config = dict(
    arch='gmlp',
    model='image classifier',
    dataset='made-up road signs on poles',
    conv_stem=False,
    max_steps=8000,
    batch_size=512,
    epochs=16.7,
    warmup_steps=400,
)
Rows from block 6, named by matrix and row number. Rows with one number belong to one neuron. Each number is 128 + 24 x the weight over its row's rms, rounded and kept within 0 to 255. All counts start at 0. Numbers have three digits each. After the name is the row's rms in percent of the matrix's.
# u: gMLP up (value half) (model.blocks.6.mixer.u.weight, 336x256), inputs 0-255
# v: gMLP up (gate half) (model.blocks.6.mixer.v.weight, 336x256), inputs 0-255
# out: gMLP down (model.blocks.6.mixer.out.weight, 256x336, transposed), outputs 0-255
u.173 060:100130147184128096121099128183128128128150158157151149207128128170119096141156128126174128128128095190098134128128128128183128152128128128164128188106092102136117128149080188131128117128128128145150128095128128128128128131128116128128146052128145095148128143128091184134128158126128128195128112142132128152114128128118177128137128128128128128128128128128117136126127166134128128037128178128148140118128080130147162118128128164128181166118128130128123134110128110107124116105109113128106128116113094095107133142130153120149128115128156128110132128080128155128082128128128128091081098128123101098195095082128128134131088128182128128147157128118128127128143102161154128124135155066128128128128128154123150111103128128141110158128119139128128085162117113130102155128125072
v.173 051:128157128128110128128110168128128094128128151101115116159098101128153128099112128146128148128147128081129119139128128124123143145070126172111128100137128128128128134143132128128139174061133107152140147155173128128094095128171120128171150141205128128186180097117128125128155128128110128128128128120139128128128128166164129128073128128119137128159128123128128128119128128128128121113128150128087128128128145128128079162190128128118128179139155148114111119086162100122128156118185128115128128087149161128098091115128118128124128128128110103145067078132125162151128124127103129074128128128120102193141148093120128179149061182128081128098107127144128128198128128120077155128108108135128141128153141128095069136110128128157123128066094128117128136159139103128157128104103128
out.173 062:128128105107114128084143128096128121128156170072129047128140100128119128141128116128115184105140128108128110128128144075114154128165128119183131102128118109180102128128128099116128099176128089128128093108130126148215128172128128128134057138088128166152148128124148128094151128129119062135128128125087128136128163128154106095128128128128153128128115128092128128128137128142128137162131128140092128142128128135133152128128071128128147128155120115128126133145149119128118112128128133128171175128128128171113128159128128125188128165158128100118136116123147146143182112117181126128108128128128128143128128132139128159128147155128128196128186128142128162128107128086124156122084139086128127172128120079128128128065171128128112128127143077157189128101084133141128092128128129
u.174 061:167128128093128172128134128113080128114155113128177120132123128128176125102137120128117117128128128111196127078128125132171128097128130153124131096151129124172128146094070112128158091123128195136128128128128099062096121128073098079125113128128113107146137174175128128110097161139177108128128128128094137128154128135157128128051122128128151154114128152128148128129077128125128138128143157128113104128094128128073128128118115185128105173139128133151172163134143125128157128169123080172094094124128112095108115128101095128128126145128128128177128128121132186128128118106158175184064128135137128144128128128128128128174172089128128128117128134128128144148133128128118128128128130128129127122117128102128128128128129128155128128130152099053128142068081143128142146127128095
v.174 049:128127186130128128167093128128128125128128106128128128128128128085128128134128129110124128163128089092128128128096128153128128128130118188179135146128103080138128109141158128092137173133128128120118128128128074127154187169128134082128128128178089128126128128115115126128128160104134128128128128128128128175189128169128126164128117065105166167104082130082170092138128128128128134128133102128112106121128060107086103128143132128128071128128161075128129098182149128088128128128101085128150128109156128144119121128128110048116128080137128128128128152148128128128128134128128128102128114128142089128050128162134120163128154076142143120170128067157148124128138142128129136152104128188047113128128119128119128086128128128128133128112115118131128074128128128128128147131130128
out.174 062:127128201128128106057128128109128138142128108128112139131128128149124139128128150132105112128163149113105128101180139107128134128112108114101128089128123128128119073128110128128044128132142128128128134118134192175128135182121165128118119128108155156117128160128082141128162128181061128167185128147128164125106128173128128113128101151159125128128128133128128109128128128097101128122169096128128141044128128139128128083128076128128117128094121122134128128113095128153108119151128162090165119116171158221128140123124128107125146128119155131128128093128128128157098079093128128139128128128128128128128124125124128091103149164109128128172103134127105128128134142113128128104140128128184098160128128128143135128159121115101128191187098128079091126129165128108138171128128135
u.175 113:138148147155076128111163216116123133142089128145134124172114102128103117128128120105134077128128093166128128128120131119128128108128154128139166054128163167128113084132094133121158069159141131147148128128137120169147122143167128111123128128150098128135109137128150165078129128128128048128128108173128128170128128123120089125078128171090128155128128133128135128112128106107134128128128123163134116128135128168084162160158179157160144128129177117106128128122140119128128093129149142137128138165132138141106128150140128128115128128118157094128185128118135131101167128128160128095146086119095108164115128068128119118092140116128162145128128128182135078145128139129125108128128128102128135140128108118109175079118109116160148150153157098104096089087128098128174162099156128
v.175 126:111118128121166128096128128102128112119137128145130140123084099128125105128132128068128157099141160090084128117123149120128139092133074072128128195143133112155123193154110119156127134055123153136092116128124128144106128062103121128128107120087152128120085128117074087179054128128153160141128092128181126117129128128117105147128152095118128161069123121128111122119132128133122140145112128149116138136084084156128126117142103157139102098128115128128134136134128102128128133080167128130148139134148120128128148129128128128117137117128166128144128115128138128102128157111155179124082157128138128073122164149129158141152128128089137128099154141135128166075127128128078128128160154159128103097099094128158128128167209114183111113128128128079120128128128128152119130120120117
out.175 118:128105158091115086099115134156128105075095123149128125138128142128100101138099129128185128117142105128140128131139113145163126128080133128105084142128156120169143153128140152089128116124128149105204170090077113128166107186128145136167128143168128128128128131110128112183128126116163132129133128128092128086089128124128125128131126158128128128128139103092142163106157104128190128193174128090133144076137122121106182135166128168149158114099128122128113172083123088128149104150128132128126150128128150140119128090160127139092138115105126128129083128157127081128128159116097128137128128133128128132158132089093128105116107129109070100128143169128138128125158128128149178133068174128108141089126166115119120128135128128128109128128116125108099100099126141160076145131084138
u.176 059:215156128154121096128142128128172052128131158092128128163162128086091113128147134129126177193060128138117128128128128128050131158128153093128128128128128104128138128128101115128140176128128120152128128152128126128128113128128176176128144155176110128128128067153189128128104128153159142103111128128086172128161114077128128121125084107128128155174091128109182121128111128130108060050093128067138131131150128128180156149141128128128128191128128119117133145147107128128146128118128147128107131121128128128128130163128065128128129156111135121143128076128130128094128128116128142143101126128128102108128128128143112128120175128128112128136128113128128145105158128097128116093143128128087128086128128090116172136123128128128128115128128128128128128128163111102143137149145128
v.176 045:128128099105128097139145102186150196128117105048128106128128156057130128128128118128142128128107128117110128097128093135128121182148128047122136128128155108128122128112128146128128160128065128144128141123109128128128128158090159176083170194112070128179140128113121081104128128146114128120079142156128089125128106128120128096140128106113128133086128128128128119110138119128151128128128099142109143128149155128087120128128119158128128128159128083104128128128128128136128128128109090128128128182128128148128128128069120128128065162128184128109111155128125129128128128135204153128136128128128128150128128092170128121169128128174151128128108128128143105128138130136128128128128081128154128131086117128120128128167128214128168128113115128128128128108143128128128063128128189
out.176 063:125095183128128127141128128128120168143143040128133128149138128085137194128111084126128165128191128105087128128128128133160128128122122128128093128214128128134074128124090113052172137078091128097128144128189126105112128128128128086143141128128128159128128128128128150124128128128139092128128101128160062128117100128157128130099128132101152128142128128095132128157132128128113113141128128152111191128154166170099128115178128128131134137123128101128128120128128140150121171128128082130135167106128140128142107124128137128125091054128128128128128151128128108128142132107105085070125078188128126132129173126167152128128128128118107157161128148139128144128137125156135083156096085128181124128121127099128125105128128137126122128124113123128128128137124161147128180128128070
u.177 104:161141109110154117128167097128128112128128105128144128150128123096144094128114103117130148110128128124128158127185095155068088128128139128128133128128128143094128128110175091140184096128128110128128135142124122143128076128128110162132149128128120086138127119128128188119109086161128167141125127136139166148112162128097154163154106113081145128144128108141152157151128128047136122111116146083128150128128123168188128104128110147140132126152131128128144088143128077082099128094128151200129126113103128129147151141149090128128147128128076128128128128121114154173139128105131128190128145128107128080163152128128112146087130121118153128084109082132161161128128112121128161103141117146095128143100138135139151128128127078095176101109183096205102114114128151128154128111128095
v.177 093:191170142096083123120134111180128151105165132128128128128135107098130094147128165133128128126099128143180106130128148079136128152129115164128135128128137098128127141128128170142162083105097128108069166108128144138130080128140165128128098116128089141128128122103128115128145095128163148128136149128128128184119080089126098134128128128142128128101128128128192128124128134128118138128109067128128159128106128128135118123130177142128144161128112128153163075077133176128113128128128128140100115080085169128131128128107159124128146109128129118191113158163100096134079154111128128128124075103128107113121113068128128171128176128086128128134124128128137167111128086095128159073152134118108129108132163128111157126136166120145109146128144157150070189137102108123128132155143101
out.177 089:122153116112104053124159128121143134141164128193128156128091146154128095126128121055123085115128175128150128128137092128167161128124128106151096185176128128141108133108079128138168128145098171128137128142156125074080082128162145111107131159152128142175154142165128128128141128128153128128122128143112077075165128137045128128120071127140128180103152151128128128125170120168119145108184126128143128136121132136078128127121085147159127128091203128119128128121128137072105128119128128128125128145159138094119128128078096128146128128136107152123162102101114133160131163110150128128133120128128085128128132118087119128111128122128128094128128109163125128128153112103144128128093128122156128134115134110128132150104167113175115162128112144127106128126128108122147143128128083
u.178 087:128179128133128105101124128128128128128093120157143109129143113128128101162162128162128128137102134128105128167103128100138128157137128128156151106126149128128108151134106128165153128128115161107076121103140128143128103114118114148130124128087093112163128130115189091115150148107128118146171112128127155158168109089140055128066104115145125134122128128171128138128144128128128102128128039128122128204178118192128128100118100164152154190150127128121141128184095128128134113123128113128109144121128128099097108124115166162130127161159133149128138098173163126124135128128128101106140128166090128149128128095147128144128162129116173128162128164090128128128128160114125128149111151128081093150092152093121143134140128167124156083118153132141128084128125101070133152179169128
v.178 091:133110150173128140128024170128122145136108080179128125117123106083059128072128128128137128142087159092146115083135118142114128174142163060134144125075103127107068145103157128108098158157128097128139150134128122171151108142109136128128125120128128091128093128128128128143114128128129152162145146135167128127174100104089128150128128154135148145128128105126138152173105131172138128142125126072169128092152134168096142083114109093160128123124128124117135128128110118123133144142099158089128128134140140128087100115145128143128111155152123164098137142149169162155079128153128128116128135128128126164135135128128195128128110128139170144170123139128151128128132183129128128128114180128128146102110158129103149128123127067123095128145146128116120128176145147128128125136110114
out.178 100:105090155151138120165152128128137139149145128128128128150128126087128128091128128100103128111128173091133094085141137128128081128161148111136095111124140136128091121141146147134100103128109128128183125154149128173152133155068153124103128147164167129080128116131128128156128106124127047088128128128128128152099162170097107147152128128147089136136169103174161148128120174128088128123154128104178128128102145170099128124128154111137128097132129122109128128093114099158128146148120099115121184152115147115101132142127126141148077076142115141159085159131099127075128139106099133131164128109176112128203117168128072128119130128128120157153128128105157128128077095128137094128069128115139128090128110110124126140136128164110103128128106132121133181113128128159147177128128128
u.179 076:152128122150128126131128114095104148128145117145060175145174113110142102152145128091104109152085094151183128128157169092167086144090128146128085128128126150158111128173107120128128087128128130128105159118128075110067128128112155160128167139119111121128104129140128120128128155143106128166079128066128156105128156132128109108155135128120147128126198128195112128111128160093128128128135128157128128110162139090128128114090128113128122143145128096087133129148128128157130142073128100128128155128147097167111128128128164167128158128128123095155161128085162134101126116139107116090129128124143128126189144122093102158128110128105128128104128128128118146192128122105128128148149132169135162100128174151128128066128107128102108140132133128128173125110121128060102095119093128
v.179 089:138072085115159098128128109101123128155194128114127128102147128117121129173114162120128128153111148128134106096116128180128086128173111187120158131148056176149132093128128139156112153128124146128170128128128093171164143127128173122128120128137186105077115103106101128128176160116135107155173128158110110070061128164137060128131140114128115096172128113120128105137162128128132136128104126124158129066128128149114116128128130128128119117128166128128109160112140127182141128128150103127135128128128128086117160128099133141113128128169096128127132128106128128089190128113128167137127093122177118123133128158144129128128128182126076131128071121103128099144186128135133148128169150132128090139113140128124128128118130126096143128156148111130128090117107119143142104109145136
out.179 090:107141165133128128146103138140109128147128099066211128128128128163128100107128148103129136133128128115047138171141119128128139104179128128128057130145121119111136115065128100128108178126128128158116133120128154130114130128136128107143151128106164150128154121128128068142128099101152128125101128128118128155149094132128128128176132141128107103128128082131128166128122128148160114139071121081091126141149157128128128119128163161128128112141105128127119128104128128128128128128128084146169140128163201116128128123128128098142128098148117128119134133148130140128086148128128122140131108154114161185131128104123128090183128172128135102113122180138128158128117143123128140076128116163186128128115128128095089134128167152128098129114117128066147061128091128199158087128128150
u.180 112:128128128130104148148164128128105174108109126130182094145137114127128087172128150140128110079108144155128122128128128081110114105154139206138174117104128128128122122110138115128133177073138119140088097092192106128128082141105128100108150128139128086144144161128128135128085132187158068128128120128128128128128128128138129128092128107110062100179133128128088111128109158128128141175108167170123117105173125128128120128128163128172128117099113123115151135128128115115138116085128128128128150171156146140131112104128128150128152128166128128148150128131118128127159173117088166128088151124165128128153146185128125122150088154127156142128155120128161128128102083119112134109128098134141134192128108090097120128127128128140143100128130058145145100111091128135132128128173076
v.180 108:156128128121136133128123127128146124095128128136111151174128167120147128109147128104142126173121078094163093128097164128154135157112147128159119128103120120176147155156142168146134140159120128111128107129128171134128118111128156109124122131192125128128152069128172110125079128146128114128183128128128128128184095168128099105121128140184125112132103120169135088128186128099097160128119192130152085109128123101128103144128133128097128141068126128128152128138169118112120166128128128102102147133107158128118162105145128128164128128111104150125085128079136128126128092089118128138083155110112128142128128115066140125128112163138128115128128128089128122147108166128072128136135113127137109223128125101138097128100128109149112119134191120166128119128129088109142128128077175
out.180 111:157107102147119128095174130111119118136133162138128154139128117171124128113112128123153128151092132128128128117126073131140144153133128134183104076128128149128086106128112128119118134164134128085190131135128142136128085109135121159128110133135123136128205080067126120144100085116128105128152135128091131152075128128142136128075140144128131147153128128128128111152116128144100128127128128087182128157146093092109128128129156128149083128123116128121135124128123128120131149138110175053168146128128137118132095128101128128128148128173107095110137130128107124082113128160128102123166184128137187106128084173076148150134101069149128098128149122128128154114143167125108152102128128119128128137183128077134145185128109128142128128050112163128142128109126128128085120139166128